Weights of a small image captioner: decoder width 384.
Rows from block 12 of the image encoder of a small image captioner, named by matrix and row number. Rows with one number belong to one neuron. Each number is 128 + 32 x the weight over its row's rms, rounded and kept within 0 to 255. All counts start at 0. After the name is the row's rms in percent of the matrix's.
After each neuron's rows are labels from the 100 images, of 14976, where the neuron reaches its highest value: "strongest on" is what is common among them; "patch colour" is the nearest of a few named colours to the mean colour under the peak. Only what is clearly more common there than usual is listed. The data: drawn branching plants.
# fc1: MLP up (encoder.blocks.12.mlp.fc1.weight, 384x192), inputs 0-191
# fc2: MLP down (encoder.blocks.12.mlp.fc2.weight, 192x384, transposed), outputs 0-191

fc1.32 121 [105 124  95 166 116 155 117 104 138 110  82 157 160 119  77  65 140 132  97  62 117 159 144 151 145 179 137  89 131  94 139 155 167 114 145 147  66 107 167 118 114 116 179 158 129  85 171 130 148 144  99 172  97 155  61 145 146 178  98 123 153 167 159  96 144 128 183 107 162 102  90  88 106 111 123 116 134  93 111 125 150 138 139 146 110 196 156 118 113 133 168 119 156  47 164 137 161 125 137 122 132 130 130 119 133 142 124 137 158  91 156  84  71  48 219 111 142 111  94 120 145 144 101 174 137 199 152  96 181  60 122 108 166  63 136 164 119  60  67 121 152 121 103 126 127  46 111 142 165 141 105  95  71 134 135 134 139 122  89 152 151 187 116 128 144 129 190 134 139 106 128  86 127 118 147 170 194 152 104 127 145 121 134  91 145 127 156  55 140 159 121 136]
fc2.32 131 [ 53 164 124 122 131 133  97 143  96 210 102  77 140 167 128 138 159  89 120 119 128 140  35 161 115 110 118 102  74 141 168  96  95 151 142 171 193 160 110 171 192 147  99 120 156 121 119 106 164 143 135 139 142 117 177  82 163 127 192 187 150 116 157 139 174 118 137 151 108 150 135 113 103  54 117 147  49 166 105 153 132 122  99 122 148 116 142 157 131 103 116 104  85 134 102 145  93 152 127 118 133 123 106  97 154 101 123 157 112  80 141 124  77 251 113 106 127 136 119 182 172 172 122 101  96 112 121 120  97 142  86 178  81 159 111 129 126 156 169 142 114  89 148  97 124 111 143 137 127 212 136 151 195  68 166  94 144  94 128 140 131  81 161 137 172 131  79 137  86 145 119 118 136 126 155 132 103  98 148 108 143 106 145 150 166 120 126 156 105  56 143 165]
strongest on: bare
patch colour: grey

fc1.29 118 [119 121 129 114  77 165 100 118  53 153 216 124 171 132 115  89 119 120  88  61 145 174  43 118 121 128 150 185 136  79 208  92 109  91 146 129 109 143 190 169  95  87 135 186 162 146  86 114 124 124 119  93  69 115 139  88 141 129 150 145 104 118 210 138 191 169 137 168  95 132 141 165  93  73 128 106 117 158  99  85 154 130 127 129 166 119  95 173 108 118 157  83 139 134 118 120 125 163 138 126 108 125 133 136 140  63 123 130  78 157 134 118 186 185 133 132 161 157 146 176 173 136 142 125  83 120 126 116 133  71 139  98 124 125 162 127 125 139 119 149 105  88 138 115 149 127 155 145  82 155 124 116 171 150 108 166  92 115 177 157 156 101 123  91 121 109 192 111 167  85  95 115 184 143 148 159  83  95  78  85 111 164 137 110  83 101 129 167 164 141  63 140]
fc2.29 131 [140  69 123 146  89 115 176 140  78 153  89 142 126 106 153 156 123 113 128 133 137 125 104 106 120  90 103 151 102 125 136 146 122 128 154 120  94 127 169  81 127  93 158 100  99 116 129 145 125 137 121 146 140 160 148 144 205 123 158  85 194  91 117 160 115  98  51  95 203 129 152 156 188 134 135 130  83 105 117 149 146 103 178 192 119 130  91  92 112 156 106 181 143 108 138 131 214 108 179 170 181  81 120  80 152 116 126 136 136  98 109 140 109 122  78 114 139  96 141  58 101 162  74 127 135 138 143 123 123 171 128 108  68 185  65  97 121 225  93 128 105 170 117 186  91 169 149 141 122 106 122 110 124 134 118 142 167 122 187 106  96 177  69 129 175 120 111 110 150  87 147  84  75 100 168 139 124 100 172 129  99 181  79 135 110 122 103 134  94 183 133 106]
strongest on: leaning left; bare
patch colour: grey

fc1.279 118 [102 146 106 185 102 120 126 125 168 110 138 157 119 167  78 105  73 157 152 135 140 126 126 156 126 140 106  76  77 128 110 112 162 145 102 162 137 135 134 127  99 138 168 124 138  95  79 114 189 130 141 113 143  84  89 118  62  89 110 135  85 116 116 163 105 169 148 111 192 132 139 138 165 133 164 121  72 110 120 209 192 139 144 160 131 107 111 166  78 136 125 168 157  77  96  93 154  80 143  53 161  70 201 173 121  90 159 119 148 140 169 152  17 178 168 117 149 121 167  80 149 133 114 148 106 150 175 133 165 105  87 104  39  99 101 146 113  61 109 109 123 114  87 125 113 175 136 127 111 132 129 145 149 114 138  77 111 102 103 130 137 109 138 136 130 123  89 109 105 171 132 102 102 181 147 157 116 139 145 162 158  97 194 143 140 106 151 166 158 178 173 131]
fc2.279 138 [142 182 130 128 118 108 100  97  94 114 149 155 160 155  75  84 108 155 137 147 138  96 167  97  98 160 131 138 142 142 129 141 138 121 111 100 167 152 128 115 163 217 171 132 147 143 137  78 139 177  56 152  78 111  92 126  68 143 108 109  97  74 113 156 123 129 154 152 122 130 141  80 131  95 120 115 168 156 164 164 111 143 162 106  79 153  94 106 169 119 124 123 153 173 132 131  60  70  93 127 164 121 143  73 109 120 139 160 175 135  84 163  98 159 151 107 101  93 104 161 101  55 137 122 119 153 158 148 133 174 156 140  74 120  89 182 110 119 110 148  99 105 170 165 167 126 125 152 152 163 101 164 154 158 114 111   0 104 101 141 147 105 147 180  54  98 103 148  89 141 125 100 159 118 204 139 125 126 189  75  98 153 135 160 106 115 140 119 139 149  85 166]
strongest on: leaning left; bare
patch colour: grey

fc1.136 089 [142 133 102 163 172 121 175  87 146 100  97  65 188  95 106 141 113 192 146  84 124 196 108 137 161 119  69 152 101 127 124 159 197 153 103 150  99 153 154 128 129 158 150 113  86 185 130  86 135 188 143 127 112 102  86 133 108 143 112 238  58 182 160 162 152 169 111 112 100 106 128 115  89 184 155 100 129 136 125 127 118  95 163 122 106  72 125 122 106 150  91 169 153  98  94 123  96 139 100  79 147 148 153  71 110 110 147 174 104 111 156 111  79 152 150 137 194 144 109 168 100 134  91 116 118 112 168  97 148 153 144 150 175  79  91 161 160 132 106  91 125  94 157 168 149 135 119 112 136 114 117 154 188 159 122  94  76  80  97 122 132 126 188 139  91 142  80 118  95 149 130 110 113 132 120 174 120 115 122 140 106 124 131 174 111  39 198 107 149 116 152 147]
fc2.136 099 [143  99 135 132 100 118 172 159 105 153 159 183 132 113  88 125  31  88 149 160 107 107 151 118 151  94 126 107 137 147 124 158 113 112 169 162 148 135 132 103 143 133 172 107 197 127 117 119 193 115  59 110  83 124 107 108 110 131 129 139 152 108 140 132 159 148 181 147 153 167 135 105 166  81 109 143 161 153 165 115 170 144 133 133 176 117 148 137 227  85 172 137 163 113 151 102 162 151 136 183 148  78 128 134 140 105 136 178  81 105 150 174 118  95 115 146 133 127 141 103 162 119 205 160  81 154 156 120  90 133 117 199  98 149 100 125 149 156 140 117 114 108  71 122  97 107 135 142 111 159 120  97  91 141 131 107 148 144  59 100 179 175  44 134 188 139 117 103 111 107 138 104 200 140 123  98 122 165 133 117  74 111  76  12 139 120 136 176 124 139 140 142]
strongest on: leaning left; red berries
patch colour: grey

fc1.344 099 [135 109 119 149 147 106  66 148 170 143 114 117 143 148 147  95 201 117 118 155 101 155 124 108 134 135 124 144 146 147 211 147 174 129 108  69 115 145 109 114 127 148 171  99 160 166 152 153 106 119 126 130 157  80 121 121 111 144  98 170 135 130 177 134 108  80  78 151  78 109  94 147 123 141 110 113  45 141 180 130 134  60 105  98 116  81 160  81  75 156 110 104  90 185 194 129 119 108 147 130 141  96 185 127 121 198 200 191  72 140  83  57 135 121 133 104 153 154  82 157 108 133 170  89  91 134 100 142 108 152 116 161 145  81 159 107 111 122  87 171 180 177 167  94 121  99 127 169  85 201  95 115 169 156 160 135  84 118 109  61 110 175 146 100 149  89  99  81 117 129 126 123 114 143 154 170 120 131 144 102 112 133 153 111 112 152 146 129 150 198 140 153]
fc2.344 100 [136 136 142 142  86 141 179 113  87 179 112 136 160  90 128 150  96 134 143 115 126 145 106 122  80 137 189 114  80 117 106 197 140  82 113 187 141 115 114  89 151 109 123 200 125 110 119 105 151  99 118  98 192 182 107 163 111 125 160 134 118 146 122 145 116 131 131  81 102 165 133 105  51  88 183 150 119 110  75 131 145 136 121 129 102 178 130 129 151  76 107 178  61 109 116 161 142 113 143 145  92 136 140  59 111 117  92 148 145 134 201 133 123  81 137 159 129  96  85  75 149 120  77 136 100 173  97 113 126  88 124 173 122 129  88 166  79 178 154 128 140 200  86 132 181 140 102 164 130 126  47 153 168 128  80  98 152  81 124  80 191 141 136 112 109 192 146 146 139 159 149 158 164 143 140 127 106 135 146  99 121 142 106 122 176 120 137  84  30 109 146  95]
strongest on: bare; leaning right
patch colour: grey

fc1.296 077 [122 147 136 190 147 103 171 127 123  89 141 108 125 114 187 162 133 168 118 158 183 146  95 149 146 125 108 143 136 177  22 112 115 117  89 133 107 143 121 196 138 107 150 143 111 131 120 122 121  95  67 149 120  89  89 115 125 155 125 115 153  88 162 145 153 124 160 156  58 126 107 153 120 128 220 158 106 131  77  76 122 134 154 165 110 101 121 120  90 134 186  76 172 164 123 156  98 171 146 159 157 124  94  98 152 143 117 136 101 151 143 151 149 142 164 115 184 130 125 157 139 126  98 174 134 125 118 147 131 123 130 152 109  98  89 109 101  87 163 115 121  99 120 147 105 145  78 117 199  39 157  82 112  51 113 216 150 156 130 110 148 114 142 163 114 156 114 131 139 119 120  77  93  74  78 148 168 135 109 114 140 174 129  75 154 122  85 183 116  33 113 141]
fc2.296 080 [138 137 133 120  95 144  89 110 134 130 144 156 101 161 136  59 111 113 133 110  95 124 179  81 124 145 191 132 160  96 177 165 114 135 107  94  87 128 139  80 104 146  85 118 137 112 110 118  74 123 138 143  97 154 153 158 139 156 166 130  76 157 111 120 102 171 129 133  87 100 157 133 109 165  97  86 126  83 137 178  76 199  85 119 107 139 181 165 165 121 120 155 140 103 135 159 129 132  67 154 122 113 181 167  62 149  81 118 117  67 118 130 141 124 102 166 120 196 168 146 187 159 137  49 142 120 109 135  77 107 148  97 124  90 158  89 197 101 157 113 111 109 145 156 192 116 182 117  77 143  30 169 162 149  83  98 155 179 120 177 112 113 145 162  64 103 113 157 110 140 111 153 139 118 157 129 100 162 121 135 108 129 143 202 102 115 172  80 135 149 111 140]
strongest on: wide; autumn leaves
patch colour: grey

fc1.161 120 [164 138 186 152 162 155 104 177 114 145 125 104  75 106 135 101 118 180 135 111 126 160  94 160  90 114 147 161  68 133 104  58 149 114 153 134 112 159 180  94 128 135 153 106 112 152 155 170 141  88  88 119 103 150 130 152 143 185 105  73 193 141  80 103  94 153  81  90 120 132 174  93 174 126 135 134 109 121 170 167 128  90  75 119 107 174 125 103  86  87  82 167 128  98 124  97 135  97 124 107 124 112 139 161 137  94 176 144 110 117 103 134 131 111 138 158  92  91 167 151 165 119 137 186 158 159 159 117 156 140  87 154  92 141 104 146 122  88 144 125 172 108 155  28 139 141 208 105  93  83 113 179  85 111  90 133 114 130 140 183 121 140 122 112 174 193 125 126 104 154 105 200 105  97  91 116 154 154 118 206 198  97 166 124 112 162 117  96  77 102  96 112]
fc2.161 108 [134 122 124 131 136 133  74 118 159  83 138  57 124 106 109  77 119  95 137 117 157 110 204  76  75 140 163 123 128 137 109  78 143 110  95 131 182  97 110 127  96 124 134 111 179 103 135 140 108 119 217 138  78 106 185 100 176 127 123 153 111  88 129  99 140  99 118 148  82 144  94 130 139 107 115 130 138 225 148 129 155 115 144 159 100 101  54 125 139 128 135 167 155 169  96 106 148 121 187  88 144 148 140 211 107  92 172 160 142 132 129 126 150 133 104 104 166 131 120 114  55 139  73  54 115 131 154 144 136 125 124 152  70 162 170 148 112 146 185 133 110 112 166 193  80 126  97 150 146 186 165 131  98 131 162 149 138 147 122 165 162 128 176 135  72 113 104 136 130 117 204  69  92  94 192 117 153 101 154 108 114 157 141 128  74 175 118 146 148  88 129 135]
strongest on: wide; two-way forks; bare
patch colour: grey

fc1.293 111 [ 88 145 175  95 139 142  44 109 176 168 117 107 167  87 117 132 109 161 130  84 124 116  86 147 160 119 140 143 131  71 145  96 122 110 160 127 133  56 158 161 180 143 182  93 131 178 103 165 189 130 124 180 157 154 159 121 167  82 111  68 141  94 190 152  95 145 151 141 125 171  86 135 143  86  66 116 148 122  69 120 150 140 102 104 140 135 190 122  83 105 110 158 124 149 119 107 155 146 128  97 171 138 106 126  62 129 138  68 137 130 122 153 129 124 100 160  98 160 121 131 140  88 145 112 144  58 143 113 101  52 108 117 143 191  95 116 134  40  83 100 149 171 128 192 121  99  90 129 111 139 121 166 160 136 150 142 114 145 165 104 103 108 174 118  82 184 149  76  92 132 127 176 141 132 128 118 165 188  80 132 129 179 156  83 138 171 104 130 131  96 104 150]
fc2.293 115 [138 142 116 178 110 119 184 159 103  84  87 100 151  93  87  91 128 147 148 137 133 133  75 105 133 141 132 153  96 153 149  80 125 158 136 110 116 149 168  31 101  76  79 117 207 106 154 116 137 118 133 138 141 179 118 121 164 156 126 119 134 169 157 120 116 170 123 154 119 100 102 122  92 145 163 121 119 118 140  96  81 191 175 168 160 126 160  99 160 127 150 119  82  99 148 133 139 102  99  97 126  72 156 194 101 134 132  76 128  93 122 108 112 108 177  85 127 168 140 168 100 148  55 155 122 131  97 116  93 179 119 134 146  96 161 107  98 190  89 138 157 104 187  81 173 173 161 108 122 171  79 122  79 157 112 158 117 116 121 163 147 133  45 100 197 118 120 192 136 150 134  74 190 144 117 120 114  96 128 144 146  59 144  76 102 100  96 117  75 128 104 118]
strongest on: wide
patch colour: grey

fc1.42 145 [102 107 151 100 166  63  78 114 131 160 203 136 105 144  83 134 127  86 176 151 145 126 219 150 130 207  83 139  81 129 151 129  77  77 151  93 175 130 125 118 127 111 102 107 117 149 209 146 130  76 120  99 172 160 133 127 132 153 106 114 104 154 142 154  61 188 169 113 146 142 116 107 105 151 117  80 121 127 130 180 175 111 167 160  56  75 100 118 132 163  43 112 112 119 143 130 132 136 136 157 173 150 120 100 119 110 134 181 180 155 153 194 127 127  68  99 124 126 155 112 166  94 135 182  84 133 138 110 103 177  75 106  96 103 145 106 130 159 122  98 120 209 148  78 159 169  89 151 149 140 154 116 138 125 154  90 164 120 157 100 142  81 166 116 169 144 101 126 115 133 106 112 117 110 136 154 119  72  93 117 112  96 145 169  70 103 130 101 119 147 119 131]
fc2.42 134 [167 195 106 148 137 144  92 153 156  73 135  80 113 103  77 112 163 136 122 126 127 117  82 141 113 105 179 144  89 123  29 121 109 127 129  68 119 152 127 164  70 104 182 113 145 140 130 122 157 145 130 128 108 126 110  47 173 154  93 140 130 158 103  63 125 201 107 146  99 156 117 135 103 120 171 138  22 124  77 134  88 103 130 165 177 145 134 120 185 110  87 102 148 140 141  89  20 122 164  80 130 137 142 195 117 110 129 120  91  95 137 131 130  80 170 139 135 130  97 140 112 117 131  83 175 100  86 112 167 135 113 112 183 115 121  98 144 136 145 120 137 133  90 175 116  97 129  64 119 127 112 123 127 130 162 130 137 143 149 135 117 198  68 155 132 122 104  84 146 128 131 178  60 131 120 134 135 181 157 138 134 133 111 113  86 137 130 183 139  91 186 144]
strongest on: wide; drooping; white flowers
patch colour: pink

fc1.351 119 [126 190  78 102  87  96 138 122 122 130 118 159 122 138 128 125 166 110  88  98  77  91  31 157 189 125 151 161 153 154 197 142  94 165 146 158 112 141 170 184 122 114 185 140 156 161 140 128 115 136 122 186 155 186 110 110 137 128  46 103 119 158 168  90  83 106 143 104 110 149 134 138 123  87 126 119 135  96  59 115 148 135  95 159 104 138  83 157  79  94 151 184 134  99  94  96  99 195 169 155 160 139 163 118 140 144 165 136 113 138 104 157 130 141 182 126 129 100 168 123  86 103 208 139 153  54 150 138  68 127 103 116 124 166  99 140 164  81  67 118 133 115 138 162 148 130 128 142 104 122  85 180  83 119  58 126 162 103 136  89 119 122 140 128 127 153  96 107 133 103 160 148 162 129  73 124 171 119 157 145  62 102  93  95 163 110 105 160 101 123 148 180]
fc2.351 118 [183  99 134 120 144 128  88  61  77 182 115  90 105 112 135 141 109 100 162 121 180 167 137  92  49 125 126 134  46 132  94 130 145 162 125 109 154 153  98  63  88 185 151 133 171  91 100 134  91 104 168 181 135  95 100 152  99 123 123 157 127 101 151 143 109 183 148 135 113 203 112 124 103 198 158 106 109 166 168 105 144 108 126 121 139 126  98 141 146 145 112 107  69 146 170 159 141 162  63 140  51 128 107 136 126 147  79 162 156  61 150 101 135 142 100 150 158 149  75 116  92  90  97 129 177 146 116 174 141 100  73 136 134 112 117 165 115 163  65 118 124 234  97 126 174 147 151 178 146  94 142 126 123 108 201  96 139 112 127 128 119 138 111 130  84 126 129 110 107 130  96  92  85 136 185 126 144 163 109 148  98 136 129 150 156 161 118 150 139 187 110 125]
strongest on: wide
patch colour: grey

fc1.211 121 [105 107 105 155  84 128 112 152 129 113  73 160 128 113  65  91 205 155 151 127  53 133 135 189 150  96  86 120 171 135 179 118 120 108  41 130 141 168 110 157 144 176 157 166 112 105 139 161 143  73 127 153 157 188  80 120 119 153  91 113 125 136  66  84 168  55 115 167 104 140 140  90  99 108 178  98 129 144 175  85 126 108 114 118 111 144  82 135 117 110  90  56 100 132 157  88 136 102 149 120  77 113 186 155 112 105  92 116 136 107 157 177 112 126 138 174  81 140 157 168 114 131 158 144  90 141 125 100 124 121 141 110 168 115 152  90 102  93  98 156 142 101 122 124 121 148 152 210 154 195 165 124 148 128 143 143 151 124 109 144 128 133 112 132 147 148 206 130 118  88 138 155 151 228  85 130  97 131 115  77 138 192 130 158  95  93  90 152 146 130 152 144]
fc2.211 106 [105 163 106 140 151 103 116 105  99 127 175  47 107 104 134 130 118 160 150 127 184 145 119  93  60 156 150 123  91  96 148  79 146 130 167 133 129  78 153 137  94 145 198 114  96 110 116  62 127 117 123 149  71 210 114 146 169 131 108 130 102  92 145 197 130 205 117 198 104 137 129  78 128 135 112 149 138 167  91  92 120 143  96 162 133 127 120 185 116 161 153 141 170 144 142 162 156 136 143 132 109 130 141 132 126 111 180  99  83 143 136  87 179 190 126  72 109 135 160 127 116 120  86 178 170 177 131 201 140 117 132 133  92 131 114 131 121 190 136 125 147  72 142 107 128 115 172 143 145 169  92 137 118  83  96 132 127 128 134 170 152 119 114 188 111 129 118 105 166 145 141 150  55 107 120 128 163 126 104 137 149  74 104 138 114 117  80 171  44 109  62  56]
strongest on: wide; pink blossoms
patch colour: grey

fc1.224 129 [ 90 210  76 144  81 110 137 120  55 117 155  76 136 109  76 147 117 116 144  90 172 184 139 171 163 170 104 130 178 148 188 164 153 104 110 100 159  97 121 152 149 174 116 104 153  90 106 133 166  71 141 150 132 165  84 117  89 110 105 136 143 109 134 117 116 100 134 135 114  92  96 125  75 174 120 124 136 110 134 144 160  88  68 141 155 127 141  72 166 111 133 123 154 153 116 121 167  65 129 104 134 129 135 108 114 127 138 212 168 142 108 141 147 160 187 126 159 229 138 118  91  94 134 100 145 135 160 142 127 126 156 135  93 125 130 115 127 190 109 190 141  92 147 126 173 107  79 138  72  76 131  80 138  96 117 139 157 111 105 181 184 202  63 158 133  73 110 174 121 114  78  98 106 115  65 110 138 156 118 192 135 105 129 146 101 112 111 136 138 147 131 105]
fc2.224 132 [121 169 130 109 165 136  88 149 173 103 152 108 122 167 117  97 142 120 122 126 148 133  79  90  88 118 149 115 159 133  96  79 118 148 175 153  90 150 141 118 196 120 106 124 134 130 128 116  79  68 185 128 122 153 165 161 215 126 155 112 121 116 133 104 200  95 142  76 131 188 118  98 138 132  66 130 104 151 180 123 150 162  75 126 161  83  94 142 118 133 177 171 131 150 118  91 132 136 179  95 157 119 113 199 106 106 124  78 104 154 142 133 139 112 162  61 147 120 159  85 141 125  96 122 160 139 126 113 115 124 118  96 116 170 203  68 137 120 116 142  88 178 113 136 125 165 144 125 129 176 145 130 139 159 139  67  73 107 146 200  95 140 101 128  98  85 158 113  79 122 113 150 110 105 171 143 132 158  91  67 135 133 138 121 122 136  90 177 125   0 140 131]
strongest on: wide; night
patch colour: brown

fc1.121 068 [ 48 169 166 158 113 103 139  95 133  93 183 127 175 182  66 118 119 131  85 126 134 166 140 107  95 189  80 147 131 117 114  98 140 126 135 112 165 133 110 105  66 152 158  85  98  90 141  95 134 112 147 167 137  61 101  89 151 124 115 120 155 101 103 106 171 139 225  77 148  89 151 116 128 174 141 125  95 143 152 132 114 124 123 132 186  64 154 122  82 156  94 141 138  94  77 133 109  68  93 133 139  65 174 142 127 162 155 142 140  99 155 209 116 185 141 111 133 142 122 117 115 135 138 122 139 111  83 132 130 126 114  55 169 102 169 125  55 142  92 150 107 113 141 153 135 195 138 129  98 122 149 157 141  81 140  75 136 163 177  90 133 137 136 147 127 119 167 112 149 182 128 177 155 120  54 124 169 153  54 139 162 127 132 182 152 113 103 114 153  92 153 119]
fc2.121 070 [134 197 110 112 148 141  37 150 142 133 101 112 123 164 123 146 123 131 109 117 177  86 158 149 122 104 162 113 114 106 116 121 130 145  92  33  54 142 189 166 118 138 129 126 193 134 127 106 107 105 134  97 165 209 131 143 157 144 109 129 100  77  90 148  73 139 147 142 109 117  95 135  97 108 178 115 113 123  82  92 148 114 138 133  95 136  65 162 136 109 117 116 149 102 103 155  70 174 181  60 146 180 130 147 111 160  88 157 102 163  69 124 138 100 154 121 149  72 136  79 127 144 194 150 133 154 110 161 173  80 118 152 122 168 114  79 157  88 122 123 148 132 109 106 119 167 116  62 124 124 164 166 121 197 103 135 169  76  95 208 142 155 126 190 115 131 129 141  99 129 112 116 191  99 153 115 149 144 186 121 115 122 102 150 103 161  77 145 129 166  95 140]
strongest on: leaning left; two-way forks
patch colour: grey

fc1.185 096 [ 95 104 114  72 115 148 158 148  79 110 180 120  69 126  94 150 127 107  77  69 111 144 169 135 150  91 112 144 130 114 152  72 146 135 116 122  96 127 184 100 115 106 124 168 160 171 114 128 109 157 158 107 156 126 102 131 172  90 206 219 155  91 139 128 117 204 106  88 131 116 136 115 139 161 109 121 165 120 145 133 113 137 126 178 118 115 144 196 138 119 158 148 103 150 131 128  77  66 171  67 141 123 160  98  93  64 140 137 175 102 152 139 115 128 195  78 131  83 102 146 104 117 154 108 184 142  80 127 201 135 138 142 136 125 150 133 112 134  59 130 137 111 141  89  18 142 140 115 170 187 126 131 105 124 164 102 129 121 173 139 189 197 147 154  97 101 141 102 161 104 102 135 138 173  73  92 116 123 119  96 128  99 127 129 129  88 118 184 136 108  99 171]
fc2.185 106 [169 118 131 132 124 139 186 107  78 115  90 133 137 120 138  98 195 124 100 160 167  95  89 190  82 138 133 134 162 162 214 171 142  86 101 115  46 115 151 109  99 130 163 132 118 140 128 195 135 165 131 146 111 143 112 100 155 140 110 107 126 132 132 203 142 139 184  81 114 142  93 154 133 100 164 106 133 111  89 121 232 113 191 132  73 120 121 156 108  94 108 155 126 155  84 145 130 110  81 119 222 115 149 140 200 135 202 113 129 134 153  76 122 116 194  86 158 143 177 126 169 108 122  95 114 137  76 140 133 147  97  93  88 116 117 119 162 121 161  97 112  85  93  96 126 177  89 140 135 118 124 184  86 124 119  95 113 131 120 131  75 112 110 137 147 134 135  81 169  96 117  86 181 169 139 128 137 122 160 131 161  90 122 116 151 157 163  98 100 175  94 131]
strongest on: bare; leaning left
patch colour: grey

fc1.271 151 [141  78  73 129 105 173 140 132 129 132 134 178 120 127 160 137 123 169 168 165 116 135 190 131  96 141 147  88 142 128  99 134 117 146  96 184 118 114 142 131 164  69 123 173 168 116 110  69 190 144  92 149 118  98 166 138  99  94 136 189  78 115 217 148 130 171 110 184 165 138 106 128 153  81 157 147 141  79 169 133 143 135 115  98 118  92 126 121  97 124 140 126 184 171 136  85 136 106 159  77 158  57 164 167 193 101 128 131  96  82  73 125 138 208 155 146 112 131 103 165  57  98 113 138 208 118 111 130 103 183 113 110 121  95 100 107 137 129 139 108 135  94  92 136  54 144 153 146 141 131 146 142 168 176 126 122  98 158  88 132 140  87  87 137  78 130  82 162  95 114 107  92 120 118  83 132  99 115 104 166 148  71  77 123 153 142 129 125 119 165 182 176]
fc2.271 124 [ 92 127 111 113 137 140 130 155 188  96 123 108 133 136  96 135 183 161 127 155  74 129  96 135 158 113 141 125  88 132 155 116 116 139 123 153 178 181  60 133 107 132  80 127 188 125 141 145 133 132 130 133 143 144 137 108 124 114  99  88 123 117 180 132  85 141  69  98 127 122  82 176 184 167  99 195 140  85 100 146 148 127 116  84 186 143 102  82 150  76 114 116 139 161 123 161  92 115 172 139 126 119  81  53 121 176 131  53 117 149 124 109 113 114 147 176 138 145 130 152 162 115 112 128 117 110 186 162 143  78 134 124 126 171 189  92 135 113 123  91 173  96 200 118 149 171  82 124 105 133 107 120  77 125 190 127 170 177 129 100 103 122 132  83 113  88 108  76 102 111  75 107 120 140 121 133 147  81 160  29 168 175  95  81 154 128 170 186 112  58 135 102]
strongest on: leaning left; bare; narrow
patch colour: cyan

fc1.119 128 [131  68 114 127 213 128 133  88 124 142 162 168  69 114  70 180 196 160 105  92 105 143  99 104  91 118 146 131 116 151  99 197 166 123 122  90 105  65 100 135 103  99 111 125 105 140 150 144 132  58 120 133 122 172 194 148 130 123 124 162  99 132 151 128 117 171  86 161 124 120 151 149  90 152 186 101  91  70  97 136 151 137  94 130 112  94 121 129 121 158 132 176 151 152 170 130 133 118 122  71 157 146 149 167 143 153 148 119 141  78 149 123 188 191 118 111 109 195  46  88 139 166 173 144 154 124 104  97  99 129 107 121 204  24 141 141 161 121 171 149 136 146 107  99 125 121 145  92 117 145 107 110 101 144 135 139 131 104 172 116 112 151  95 127 146  52  93 103 124 133 107 191 119 149 142  59  96 109 155 116 151  64 104 115 141 147 153 171 121 133 124 171]
fc2.119 131 [128 100 149  99 180 120 159  84 175 167 128 105  88 129 128 110 126 109 123 142 156  88 135 144 118 124 157  84 103 152 118 133 140 152  97  93  75 150 125  82 120  97 115 169  82 106 141 113 127 224  71 168  87 134 176 121  97 123 145  80 127 162  99 137 108 138 140 149 123 206 154 131 120 183 132 119 189  75  57 178  95 135  81 191 156 129 128 108 149 113 154 138 100 127  86 142 183 130 121 173  95 145 121 151 122 139 158 156 128  85 124 134 137 121   3 108 161 110 133 119 105 138 131 110 141 157 162 135 162 136 129 121  67 110 127 151  97 154 175 121 139 133 134  79  23 115  93 114 117  62  95 115 105 181 131 106 120 129 130 148 101 113 148  85 200 128 142 120 165 168  68 155 113 106  68 140 154  94 133 117 152 111 164 159 129 130 165 157  98 186 147 150]
strongest on: leaning left; bare
patch colour: pink